From a checkpoint of a small image captioner.
Training: 10900 steps, batches of 64.
Rows from block 3 of the image encoder of a small image captioner, named by matrix and row number. Rows with one number belong to one channel. Each number is 128 + 32 x the weight over its row's rms, rounded and kept within 0 to 255. All counts start at 0. Numbers have three digits each. After the name is the row's rms in percent of the matrix's.
After each channel's rows are labels from the 100 images, of 14976, where the channel reaches its highest value: "strongest on" is what is common among them. Only what is clearly more common there than usual is listed. The data: simulated stained blood smears. In brackets: how many of the 100.
# convs0: first 3x3 conv (encoder.blocks.3.convs.0.weight, 80x80x3x3, each kernel summed), inputs 0-79
# convs1: second 3x3 conv (encoder.blocks.3.convs.1.weight, 80x80x3x3, transposed, each kernel summed), outputs 0-79

convs0.58 081:152119110121145110123137132101146100119155118081158155095099125121055126110104156134153139090161117080137091165195209112128147144171147162122162140130104121127112117076177177075178075134148107147135139148043132094108162120109035153148100131
convs1.58 102:154097178086141109092164109079143077104134134188163163160112113151108124048098135102134170103156073124082131069113128096117118122149114147114068119180094130118144135090111103150155110074102115128081035090161142148082161112157147093139132111
strongest on: dark grains (100)

convs0.50 114:116113204119127149145126093156164095099164145102112108095121159137124078043177089121167115104205137157175100110129196102145137095115162104144087202143145107106138113142095140171104201161145156123117066118161151099148137152148126132096143110
convs1.50 092:124094172096103124137085149085056092110253107128127113100106127162139143131086116104119118102120164093153115116133098114157091109115082096089092190105131176121182119163115143116114134097110170119108123090185144099138116150093056091129137153
strongest on: band-shaped nucleus (72)

convs0.64 095:121145143099118136090101089127071127129150115084140132134167108144114147127149102095190071153098152086128137161140207102098116165120107123136103169143094165113127124164142096149158158143155080102188145244164074126105144122171129152134094068
convs1.64 077:175177126165125118124100111146125125130211113086126130112082125170188078066164136168119087145170086083082081160103114132171124106081141085161102111137130114121130107055080136132153141163105138139137099196151128109098154125099101128129109196
strongest on: band-shaped nucleus (60); lobed nucleus (38)

convs0.14 102:119113146166096121131111114166094127082144079121154104079124134120138067094162179124160111092179095122139112139037178107100149118124143106155155214150175112110108069169088087149142150083147138131084064109133108141103153074097117140148154113
convs1.14 104:094109110089124132085148109090079096155177163149092102090058121125138129135056125130190109118159156093141085078092167076138114117104182117100128193098087159122156138142144140149151136126129136129066118128174216116131148110126114072105170127
strongest on: band-shaped nucleus (90)

convs0.73 105:090094083111105158184064201139101127082151123093107130129136092120078144128149124131126129161085103165125140131135098114156110133121103145106137104128144114117116150055118142128042139099140089149153147160185084086110089063103126070184083084
convs1.73 117:140159136131194144067159144123205129075072111091169138137148110191101164181152118095140145117081131163104124099115123154126079103177175098067162126137114159148117169175139129168128151118116131117156135211117161117113110151164067130143150155
strongest on: kidney-shaped nucleus (76)

convs0.66 096:116142157100092078166156066110094083119089119119152177146135120134138109105099177140114157114070138134139189098121135097101177127143205191105118087105168166174130086134149169077156111182106144140120117090120154122099056071133135165104141123
convs1.66 104:083128117122123135121102074165114153139142129108118132139089138104095105106130175119105101085125090117080104129151116134118096175099109136103112096094168129115180125074093108187063114125249090102150066095118101118089120061106098112122129075
strongest on: round nucleus (34)

convs0.59 092:130122133082072133094122074200112146099129059128129061106143150154160153109095099111136161154095121193118103107073106117090122125142119107111148068111185120119119066198155088097071130143111205156108140136128137110161123140134104129099127169
convs1.59 105:142101133105114118125206133166143176098167126130090100107121113133151078118173150172150129124116109131150115182090133082119137099107095075166155087199129169181093138150168113131151150069101175124111170145154097124154104190114098075164076172
strongest on: round nucleus (100)

convs0.43 096:074184148124180122183119178088121130176135148115135160151153116139105253117150160111152144108111138158153119120098148138125140124165147188135120124123082138157149167145138159192153102187087096079123126102096099097138098106128089121182164148
convs1.43 111:111074067130143120166130132117146044124140116089118096073125099092128100052116118109145103095069202132171111121077103103080119114086142163099132102133131087106152096127121162105112123157129134109078045131151117096127081145118112122073083129
strongest on: round nucleus (99)

convs0.77 093:102127090113074081133151122127098073183138128121113163143095106148107122102161125109193120138179126144135095115174146141111107156190131126134087136158133198076118083134151131131094100107154113141121111209069162126059199078152148158121135086
convs1.77 099:134166144123140140091197139116129119163100157128184157143183090075110140146108083123079134125095141148120133131170097096076106187087085083087133168177145131154109145098125131049188129156103108162143163180164162107141086095115134180106099140
strongest on: dark grains (44)

convs0.23 079:105075097128161178095129055141078170142186098127127116140120124160169084157113135101122059117096128082076110123119064136133112139114109100113067144088150156153153118118108122118224119114101193123147095132149179137123112097100119124140148192
convs1.23 083:132171109123085115176093079159109077138063111166122102170162171132142141105162096128096111145076135155195142094129041109139117080096113163069107098133140081157137162165139123144088167149168135093084134141164096146100193128132136154133096123
strongest on: round nucleus (79)

convs0.49 107:128172164159148171119135140171122146083118126158108060127146109039184216163102164123177145117141111131127087107064138104095113118135119083104131150105089108152133155081168132151089131096095179144185075165122103118131144080132091116124133148
convs1.49 093:128143093095158125098163130125167111132078114108183156080106130128126104163129111131077140108082144128094046156090061148121098098109102140108105154122087080165105117154158110089141111169119100122143060204121085079103130134131082127063155078
strongest on: dark grains (76)

convs0.60 084:112122097126145121118072077146127146151144142153119134114127098155105136089120078141127075085127161086146143067139097127118089119118107120096065114055206116165115126081158132053126156050060144115133160187115132140127101111118168080121161113
convs1.60 086:104194118151161127114104125082176161133117082103162119158130180091138089194104105136129097129123113136079122129110161181082084136136170128104117185146180123164120144173178115184135104182173114083121081145129174098184122186124118127101131086
strongest on: small spheres (47); teardrops (38)

convs0.38 079:119118178113159088083086117129096122053159073089120142086171106133106160118121142131184137108149147129060134107102099110136151140109133104165175097197169160173096118112108142096060111092149128161130094099065114122099159091070110113076129150
convs1.38 102:070111158095119114194175149175174058138115062120126130105159135161137147104135157171150174134171112091158137107133123133191078098086149126133191081150120126128174123133100098156129120097150126149140163178094153105050165167140109172145127109
strongest on: dark grains (87)

convs0.13 089:071171154175096135131104097121134093100166146114096071141107167103117107065144092132119114122127131125120162097137145140101089130125145075085115078099108109044116141135108176085070185125050114139071149077101155087133093182130137116121102124
convs1.13 092:159115167106075134111108084127116109141196144141158124108151168066123141209168098138085161184123177134120137152117097096032140151085101139142083128154151132163094159142130161105145110125104154090124165126111134150152064087168094119185107125
strongest on: small spheres (100)

convs0.15 101:098079137066107108092136129102118132149130070105166167148154103107144056146125085130085118102059077093128157144112143159103110098122083141114079132059074120076161104059124172116118101143159133075085141109155130090132139143153111106125067135
convs1.15 087:128139163133178141159087094134074084126115153115097142066146098142107151164203119070082136085114037123157170145142099112154143130143093108105167129119117179090129092090085095109099107112111098150111128135082148133137073089145065103133154177
strongest on: round nucleus (55)

convs0.61 097:127089146108105080142142135125133144111092138156119112086189124089079188076068175109168111100189130149110108173110105092174104100074126140109181129138136129056099137168129128142103099061150178142132125188100110141142116121073083143174112124
convs1.61 115:086153111192121140165152139174111118091112070164150106107137092095099065134110209079139114150111124081071100090096149110209124123162176122174156155119119143194103155091133119115122173128140132093190131121109117094129155146109125095097163115
strongest on: small spheres (84)

convs0.51 092:126113128073197144127121063173110085099123121068084134102123104152076124073138152114126105100178132149109083120115147124168091144126155123048142145132137133103078189070186110165106129119169121099138166134170098141170142098187095141113163115
convs1.51 106:096067168155190120169158075163134064107114113122111095101139138179187150112102131143161158091108131140143073151107116094157072116084112092138110099131139076148101150135134065124115087092129138138097093125115139088065089125128158081077090173
strongest on: band-shaped nucleus (96)

convs0.10 111:187143163127111116065147095145187146098133121096066071110148095115114145143124100114163108133119157111138124105102192121154060135095087123180146187132163063102111164155163146116135177140095111160125107160195163162097112114122198137125147156
convs1.10 108:087112204143089097131120119076148172085197112116087163109137061103154112107104060144132095109124121122098155085121105106095123064116126067176139145152115118154109162135121126097085118105091137149121121186165168122157106176100136147086060126
strongest on: two lobes with orange grains (98)

convs0.32 106:108189110097092127186112196144127114112132112085178137144184168101128154128142136145105139118118117186112110143128105160141168133135159095176132114122142191144108081124113127147149146204131106103111115095104111148127094009069121113067152123
convs1.32 108:104168059108107102135112115120137105102122119144129143163081157126082129095164176129118100145156073054149191147098122092073095138123086119104086111091122124106146111082079122130119090114182092116084126116154147119099109037183107162168165141
strongest on: round nucleus (98)

convs0.25 104:119081101108151091106082109107121138140089112120121109090117150100100103162130129141119077141070118103104169082117091189104097115089118105156134145095125220045141098160149162144055156088120138091099160098140148152167087135091120073128080124
convs1.25 092:174159103124092103215114063132078120145092202121121159128189141127170184132127132131104107141146109170147201156121120080074154117099087115131119147117172058107108129128055131128145142124107121121082146145091113137168108122125159165149090109
strongest on: kidney-shaped nucleus (63)

convs0.24 110:147195102147120139080172108188098093080153100072077114130099091130161092137126103137135168155178085156172206111110094120116117108099088109123147119171150106175110121089089108148156122117137135212163114087080142113108133138120150099082169124
convs1.24 110:111161124144100120165131107182118084167126111116066067098114098104139136133086113094135146086149149117180139173108101108126108138111113102132128130093104137060125159117094097118084172099114097127109158112174150125172255154170134195123124097
strongest on: spiky cells (73); round nucleus (33)

convs0.9 112:144167142145132128139120079175118065146137098118107058130133080120162140160116124159095144075100117147138205145118096174090110149122143100076148093100119161176124108143103167096073164092100196142091124143091117174131129165111175145176185093
convs1.9 104:125120098089077097144083124134089106166108171068110062106123095112128139126173118072084178102129116127149179150135082158148130163125147104152084059120171096125132139141167224115122196091140107119101093151182127142160151177137128145121124123
strongest on: discs (59); kidney-shaped nucleus (46)

convs0.0 096:105023098125157175102144054144099091114121122151153079076130144154101068116130154151143138153126141131092120069113179121132138124116151074164151141140129105101137126145130123136221099101145100122110084133086182117090195121117140165144109162
convs1.0 095:131117081082097080122205083064132133121063143104122136094111110107092168076123090069098135106107179099153100117147136140121118094077079079137153171145138137151144129116100139068142180132107118117095073119199111178158146108126158131136101145
strongest on: band-shaped nucleus (80)

convs0.79 115:164145148097064068170156209117137077137135133137111122100164110148087143130145129090103133125087100120102107139125172116166124113173093122179156093156110132150122098052126133058119147131102154105155128077172101140089123093073114082114067076
convs1.79 103:164159144063111111117137121181186117085200175194130165202151136044067161117136158105090149169114100132123142144112146099142143123152096152124127161091143136138162154073103129180114157141125140124101156121154139111144104101080138117189103100
strongest on: band-shaped nucleus (100)

convs0.72 112:091143129118102213163165146155149106123128163120111073111110101141096157065157082155152145164101175127117113111110171088073133134080120099081123094117119115130122109145111115090192206099144120148145140103146110171067061167135116151082173136
convs1.72 098:083144098089127085142107166107165163112223121082142132106096129147135110164125110165092163111141168143151087138090200104107102141083097107096135148111121057198101160143142164091156149144099125105158069102161127112144089129079160090127169132
strongest on: two lobes with orange grains (56); band-shaped nucleus (44)

convs0.46 103:163074109106101065167173127144108150104101135115147124158134112120097118115141169158182112123164120071114115136188103093079156100099152123122111138167153094122178119122106172136186078107071127157102126075102124114101101053070094184147179139
convs1.46 078:070168162097102173142166144103096096100099128121090174134185166097109134119141079186149110136093131113188119095117152135097117123088118123074153149091088138131120136060115075135150104096190102123081168089131205125163086072120145108120137112
strongest on: round nucleus (97)

convs0.76 098:106130141142126176110160127133137142081152099158141095086160175086108151142107136111162097159170113120077118131069128120084067112099134069099096199165156090087114100141091104136100120137159088149127108103154130114109090113047080152075130202
convs1.76 110:104085106083130108096172141146152095081111158137150110122116125128160093092091116110113218117140167104100067103070115140167144145048160148156138166142080071179115104174138063096180148129123161123074121159157122124117135131130155082143095121
strongest on: dark grains (88)